From a checkpoint of a small text-conditioned image diffusion model.
Training: muon at rate 0.011, 7600 steps, batches of 256.
Data: trained on rendered roads seen from a driver's seat, with toy cars, trees and houses, 72500 training examples, 26.8 epochs.
Rows from block 4 of the denoiser of a small text-conditioned image diffusion model, named by matrix and row number. Rows with one number belong to one neuron. Each number is 200 + 30 x the weight over its row's rms, rounded and kept within 0 to 999. All counts start at 0. After the name is the row's rms in percent of the matrix's.
After each neuron's rows are labels from the 100 images, of 14848 (inputs lightly noised), where the neuron reaches its highest value: "top examples" is what is common among them. Only what is clearly more common there than usual is listed. The data: rendered roads seen from a driver's seat, with toy cars, trees and houses.
# fc1: MLP up (model.blocks.4.mlp.fc1.weight, 512x128), inputs 64-127
# fc2: MLP down (model.blocks.4.mlp.fc2.weight, 128x512, transposed), outputs 64-127

fc1.372,088,187,200,132,255,193,194,167,191,167,208,217,223,203,227,227,282,229,200,145,222,189,181,199,177,204,195,205,201,166,174,250,252,197,196,150,243,194,203,187,223,203,220,260,204,191,185,148,226,155,176,218,235,177,145,225,195,225,223,161,195,231,193,172,177
fc2.372,101,246,205,131,197,178,126,242,215,177,217,164,196,202,230,239,233,136,173,205,168,232,170,177,195,211,237,225,196,203,230,182,248,213,240,144,217,186,199,216,246,150,207,212,221,207,192,234,196,247,193,186,169,212,206,208,195,187,174,159,231,196,211,223,207
top examples: bends right

fc1.490,102,191,195,213,224,217,241,151,173,136,175,185,188,190,225,191,218,193,211,205,236,228,233,114,193,184,194,200,199,189,167,178,168,155,215,186,166,200,160,263,186,205,182,218,213,176,203,186,217,206,220,261,205,156,191,209,238,208,195,188,198,268,99,209,212
fc2.490,112,202,215,193,154,187,161,177,171,170,227,177,243,189,189,234,236,232,208,186,180,211,262,247,139,146,185,253,200,203,224,203,217,210,216,174,214,235,193,189,161,206,245,232,183,216,195,251,212,142,203,165,219,211,179,239,144,188,222,204,221,206,204,153,153
top examples: dusk

fc1.478,078,173,198,205,239,204,171,132,145,222,182,213,177,207,202,190,228,272,212,162,143,92,228,230,213,210,188,201,223,192,183,242,168,202,219,184,189,216,233,205,249,209,224,185,237,176,213,229,229,157,239,229,197,168,193,194,227,154,150,137,234,220,181,199,259
fc2.478,086,149,203,183,189,236,204,212,178,156,190,204,184,227,199,201,225,203,195,134,196,187,200,230,164,140,216,204,173,228,223,227,232,170,194,227,184,196,239,182,167,202,250,235,205,188,132,174,186,222,178,206,218,212,244,164,166,230,193,238,188,232,208,155,183
top examples: dusk

fc1.416,108,167,194,206,220,208,132,233,183,257,219,197,197,184,214,214,223,188,203,208,158,204,165,234,170,256,237,209,237,186,254,229,187,206,203,178,177,212,211,225,149,186,217,242,198,192,208,231,268,148,231,193,216,206,187,140,219,220,222,227,108,166,179,233,191
fc2.416,095,159,240,187,173,190,242,159,157,234,285,211,147,207,180,206,272,217,213,195,188,165,159,231,249,144,174,235,159,185,191,202,212,193,198,184,206,208,219,178,214,213,224,248,194,210,209,228,233,211,175,224,144,215,239,218,173,194,220,171,208,226,214,228,213
top examples: crossing stripes

fc1.431,127,204,202,214,159,188,226,219,206,198,202,231,218,198,206,203,186,210,145,192,200,185,201,253,232,226,204,254,197,221,183,228,188,140,188,239,209,235,193,261,235,257,197,213,278,211,212,198,265,190,200,182,205,255,174,212,194,235,189,202,197,215,246,198,215
fc2.431,135,212,153,180,196,209,196,219,232,188,226,233,182,183,236,219,186,188,101,194,225,229,200,215,191,139,196,201,204,190,193,180,200,256,172,184,193,226,214,199,173,279,223,175,124,217,225,179,210,184,236,193,227,267,186,221,220,184,160,213,241,196,243,209,172
top examples: lamp

fc1.360,082,205,186,149,167,214,189,186,149,205,229,141,193,217,211,181,198,173,188,225,240,240,212,229,238,227,142,219,139,202,197,195,192,187,194,273,215,212,174,220,219,194,138,215,191,157,222,198,209,157,193,267,157,210,173,222,180,258,221,136,229,196,225,261,202
fc2.360,097,194,195,267,286,193,200,227,197,178,208,172,201,197,217,198,203,232,217,198,204,211,256,173,223,215,195,183,233,209,203,137,180,203,189,249,197,194,190,243,238,180,233,234,178,204,182,194,149,140,167,170,216,228,200,202,157,208,226,141,213,199,184,182,250
top examples: lamp

fc1.397,104,131,213,216,167,229,211,155,227,172,189,172,202,231,203,161,137,230,186,194,177,218,194,248,112,170,181,271,191,195,195,132,169,216,186,219,204,223,202,173,202,175,242,198,202,185,254,172,213,219,198,225,188,186,203,122,179,207,205,196,206,187,211,257,171
fc2.397,097,169,223,213,211,181,203,185,172,201,226,187,242,205,233,241,206,189,214,252,241,186,170,168,235,261,159,226,180,175,188,278,200,219,201,174,175,177,159,230,230,187,166,168,150,175,185,188,215,213,203,195,181,207,202,257,201,188,178,143,191,154,224,187,240
top examples: bends right

fc1.335,110,222,197,186,206,226,241,206,155,262,222,192,231,209,200,150,168,193,197,173,168,160,208,247,176,194,191,179,211,203,210,298,172,183,167,169,160,203,208,180,186,187,221,126,199,141,216,163,185,189,247,189,158,218,203,232,192,256,259,139,199,162,168,211,222
fc2.335,100,237,176,190,187,183,138,165,182,190,189,137,201,176,238,258,198,179,200,178,255,207,205,193,157,189,240,212,138,210,261,137,213,200,196,209,198,200,220,190,166,166,214,206,204,180,187,236,214,242,258,143,191,220,200,206,223,185,233,199,228,169,128,195,227
top examples: bends left

fc1.99,138,164,155,152,173,185,172,214,202,198,195,190,210,124,180,222,159,209,204,210,171,196,187,209,203,124,198,215,200,230,211,186,226,273,171,180,178,218,192,234,182,196,175,221,167,186,139,170,226,189,210,217,153,184,254,178,185,238,223,217,198,233,235,216,159
fc2.99,150,172,222,205,165,204,204,200,189,215,209,230,177,303,207,198,173,235,184,191,191,200,191,227,169,272,156,244,192,128,194,191,187,149,181,210,189,201,219,188,184,220,208,196,184,198,237,197,260,184,218,187,238,198,150,185,192,228,221,152,215,158,221,151,173
top examples: lamp; snowy verge

fc1.120,091,202,190,150,232,180,149,237,205,247,201,197,158,191,193,165,155,301,201,212,163,198,154,203,209,215,163,175,177,179,154,184,202,184,215,187,199,227,166,159,221,187,194,151,202,179,179,172,153,236,177,225,192,207,216,124,173,200,181,226,179,182,187,234,163
fc2.120,088,176,182,247,172,203,210,166,220,285,220,176,234,232,151,220,197,129,181,220,291,183,254,218,215,219,203,163,145,224,212,243,188,217,206,246,209,200,172,225,233,217,252,230,203,201,223,134,187,205,201,208,191,210,219,222,230,209,226,218,198,220,214,149,249
top examples: tree

fc1.368,103,231,236,154,164,233,181,158,208,202,198,176,187,249,229,201,173,178,206,255,235,217,175,164,173,192,174,223,231,228,207,212,247,191,270,174,182,211,246,129,211,202,208,183,175,142,193,220,188,184,206,211,181,209,189,244,193,193,199,267,215,238,230,220,181
fc2.368,086,192,181,220,263,214,251,165,206,171,245,218,209,213,188,173,202,167,203,210,222,258,165,136,182,171,173,131,212,157,234,178,170,192,165,239,200,184,224,224,110,187,220,156,185,216,221,193,165,119,243,206,200,200,163,250,205,201,224,187,171,179,233,217,213
top examples: crossing stripes; bends right

fc1.401,116,239,175,199,197,152,235,247,231,196,198,214,183,185,266,177,203,186,294,159,186,204,138,159,205,138,215,242,226,132,187,177,217,248,212,189,233,181,220,168,198,219,233,173,192,216,189,220,184,195,208,223,174,189,249,181,198,197,232,215,223,193,235,199,191
fc2.401,111,208,202,200,208,222,195,216,215,191,250,190,194,193,136,248,136,197,227,235,233,195,198,195,200,205,206,207,241,195,160,176,185,159,155,170,106,203,191,234,180,216,157,210,178,198,191,196,208,183,207,234,218,207,173,202,201,229,135,217,130,265,241,238,264
top examples: pine

fc1.207,093,216,181,232,195,159,194,157,236,223,215,189,183,201,209,217,151,201,193,136,238,201,192,184,245,135,137,270,214,164,197,221,102,270,215,295,155,193,157,174,222,204,185,210,200,228,222,175,192,176,193,212,209,152,201,211,193,206,195,205,169,179,190,187,192
fc2.207,085,262,195,126,208,156,212,254,229,216,193,232,163,175,212,247,163,166,196,270,144,188,178,201,208,236,222,199,201,197,214,190,174,249,217,153,146,225,197,173,201,201,196,215,216,171,177,171,214,197,210,194,209,233,188,221,196,236,201,200,193,250,211,220,225
top examples: pine

fc1.128,099,203,198,238,212,203,192,138,206,203,170,193,196,216,203,202,212,137,220,188,203,124,210,195,158,153,223,199,185,187,197,259,191,197,203,184,223,203,188,198,177,182,256,192,196,172,210,194,210,220,211,190,233,174,222,158,196,230,191,125,145,220,178,140,243
fc2.128,099,149,255,217,184,204,274,210,250,188,192,198,244,204,209,206,197,190,182,222,145,206,218,177,218,251,214,200,277,201,248,193,170,190,210,184,159,189,183,169,204,183,233,131,201,188,225,257,219,162,179,230,233,187,200,191,177,225,190,173,165,194,199,133,231
top examples: double yellow line; vehicles: two

fc1.161,090,252,228,249,205,177,217,144,142,234,187,208,185,207,215,239,209,260,210,223,126,181,268,179,197,196,234,203,139,183,226,172,180,236,195,207,204,205,188,225,177,194,250,227,190,204,218,210,213,190,161,175,226,208,234,233,186,142,174,188,265,195,251,239,229
fc2.161,107,232,235,198,155,227,184,252,218,226,210,169,172,238,223,257,202,179,198,164,228,184,291,234,198,141,190,234,220,241,244,224,199,189,253,179,185,232,227,166,218,225,222,222,220,194,206,179,242,203,230,184,189,200,213,157,265,216,161,235,276,223,169,147,167
top examples: lamp; dusk

fc1.289,087,152,195,242,166,211,228,196,157,239,199,208,161,191,247,213,215,210,184,210,210,268,253,188,197,178,183,182,144,199,204,127,156,173,188,198,176,204,141,209,192,193,235,120,237,180,204,232,165,221,191,234,198,180,202,206,208,236,238,168,233,223,152,173,197
fc2.289,092,207,220,233,210,202,232,235,141,191,209,204,243,190,194,130,208,218,179,163,202,250,212,144,196,172,177,177,313,194,184,230,219,196,167,257,200,199,231,240,228,186,205,178,208,199,187,234,231,138,147,202,197,191,175,167,144,214,175,218,226,175,263,226,183
top examples: bends left; vehicles: zero

fc1.162,147,211,196,215,177,225,191,209,182,210,190,163,273,199,229,210,147,150,175,193,243,186,127,208,133,225,173,195,179,210,165,256,169,200,171,148,182,229,214,210,190,165,193,268,178,204,173,192,183,207,195,221,139,203,192,188,170,176,169,188,224,184,221,194,192
fc2.162,145,236,198,270,193,205,251,239,202,173,247,234,205,197,163,193,224,168,204,164,294,284,179,128,176,163,189,217,228,173,225,222,235,190,210,189,227,194,159,203,176,186,226,155,173,177,216,200,221,164,167,169,178,193,166,197,211,219,198,222,213,208,201,235,178
top examples: bends right; snowy verge; vehicles: zero

fc1.484,110,160,214,194,254,209,238,233,142,235,224,194,221,218,177,180,210,244,188,183,162,182,262,202,226,182,243,260,196,230,188,225,211,195,186,180,198,201,137,272,217,184,261,195,216,157,216,185,249,143,224,172,216,190,163,192,195,228,226,160,196,208,279,253,185
fc2.484,109,215,175,215,156,209,242,217,233,269,225,186,204,183,251,200,174,211,182,186,220,255,148,207,241,210,236,208,231,167,237,209,223,230,162,194,170,214,330,149,218,191,183,205,239,196,204,149,182,225,197,221,193,213,233,193,149,199,203,159,211,224,184,229,216
top examples: lamp

fc1.243,137,170,204,155,138,205,191,180,189,198,199,184,204,214,160,223,213,185,189,221,146,202,232,208,208,231,160,106,193,159,205,203,210,207,181,124,235,174,203,237,221,195,157,202,208,203,209,145,204,183,232,226,192,206,171,185,174,199,204,209,190,185,208,174,171
fc2.243,110,186,193,208,283,190,171,199,181,188,214,168,228,158,215,256,197,237,194,245,210,206,189,230,155,255,159,142,191,211,200,136,191,200,210,223,154,171,232,170,199,215,172,170,204,213,169,148,208,204,165,192,265,232,197,209,218,158,241,199,195,152,173,211,171
top examples: double yellow line

fc1.131,116,168,211,207,183,213,206,211,198,238,209,190,236,219,187,236,111,172,203,240,252,184,179,165,164,220,205,235,138,189,205,194,170,192,184,210,144,267,248,189,216,201,191,229,195,203,212,190,156,187,192,233,150,208,179,178,211,222,209,237,238,119,180,170,224
fc2.131,108,178,187,215,242,208,167,146,265,202,287,237,175,190,194,248,129,255,209,226,247,218,209,274,171,240,222,182,139,204,177,197,189,199,189,218,198,206,201,242,228,224,232,226,197,204,202,144,135,166,201,224,218,197,176,192,209,193,236,258,166,250,135,236,213
top examples: tree

fc1.44,083,292,201,130,174,199,266,178,192,189,225,158,200,181,208,177,182,207,183,204,238,286,170,202,224,213,193,153,235,242,232,198,256,229,196,243,211,185,242,206,237,204,193,191,235,183,163,190,186,163,163,236,201,202,232,212,206,218,217,248,191,164,216,214,247
fc2.44,096,231,238,173,221,182,155,181,204,222,200,235,101,190,185,198,196,196,221,182,201,206,177,150,123,198,205,190,195,203,164,190,238,196,277,157,196,181,175,199,186,191,227,167,224,231,191,194,150,237,178,240,285,240,186,203,240,189,212,209,145,170,237,143,173
top examples: crossing stripes

fc1.254,098,207,217,204,176,173,177,281,206,258,225,176,167,198,240,217,189,140,233,172,191,265,159,189,223,243,174,225,259,183,225,193,255,186,183,172,229,246,169,227,185,244,206,233,182,218,142,159,223,226,232,220,246,228,179,240,201,232,231,221,212,176,184,215,232
fc2.254,104,212,196,227,217,200,201,174,195,253,236,167,116,189,236,201,206,251,186,177,248,216,239,219,176,166,187,194,158,195,180,216,256,204,211,209,247,226,218,218,150,231,201,195,223,192,214,146,218,197,164,178,198,195,218,177,177,201,170,235,201,258,173,240,229
top examples: crossing stripes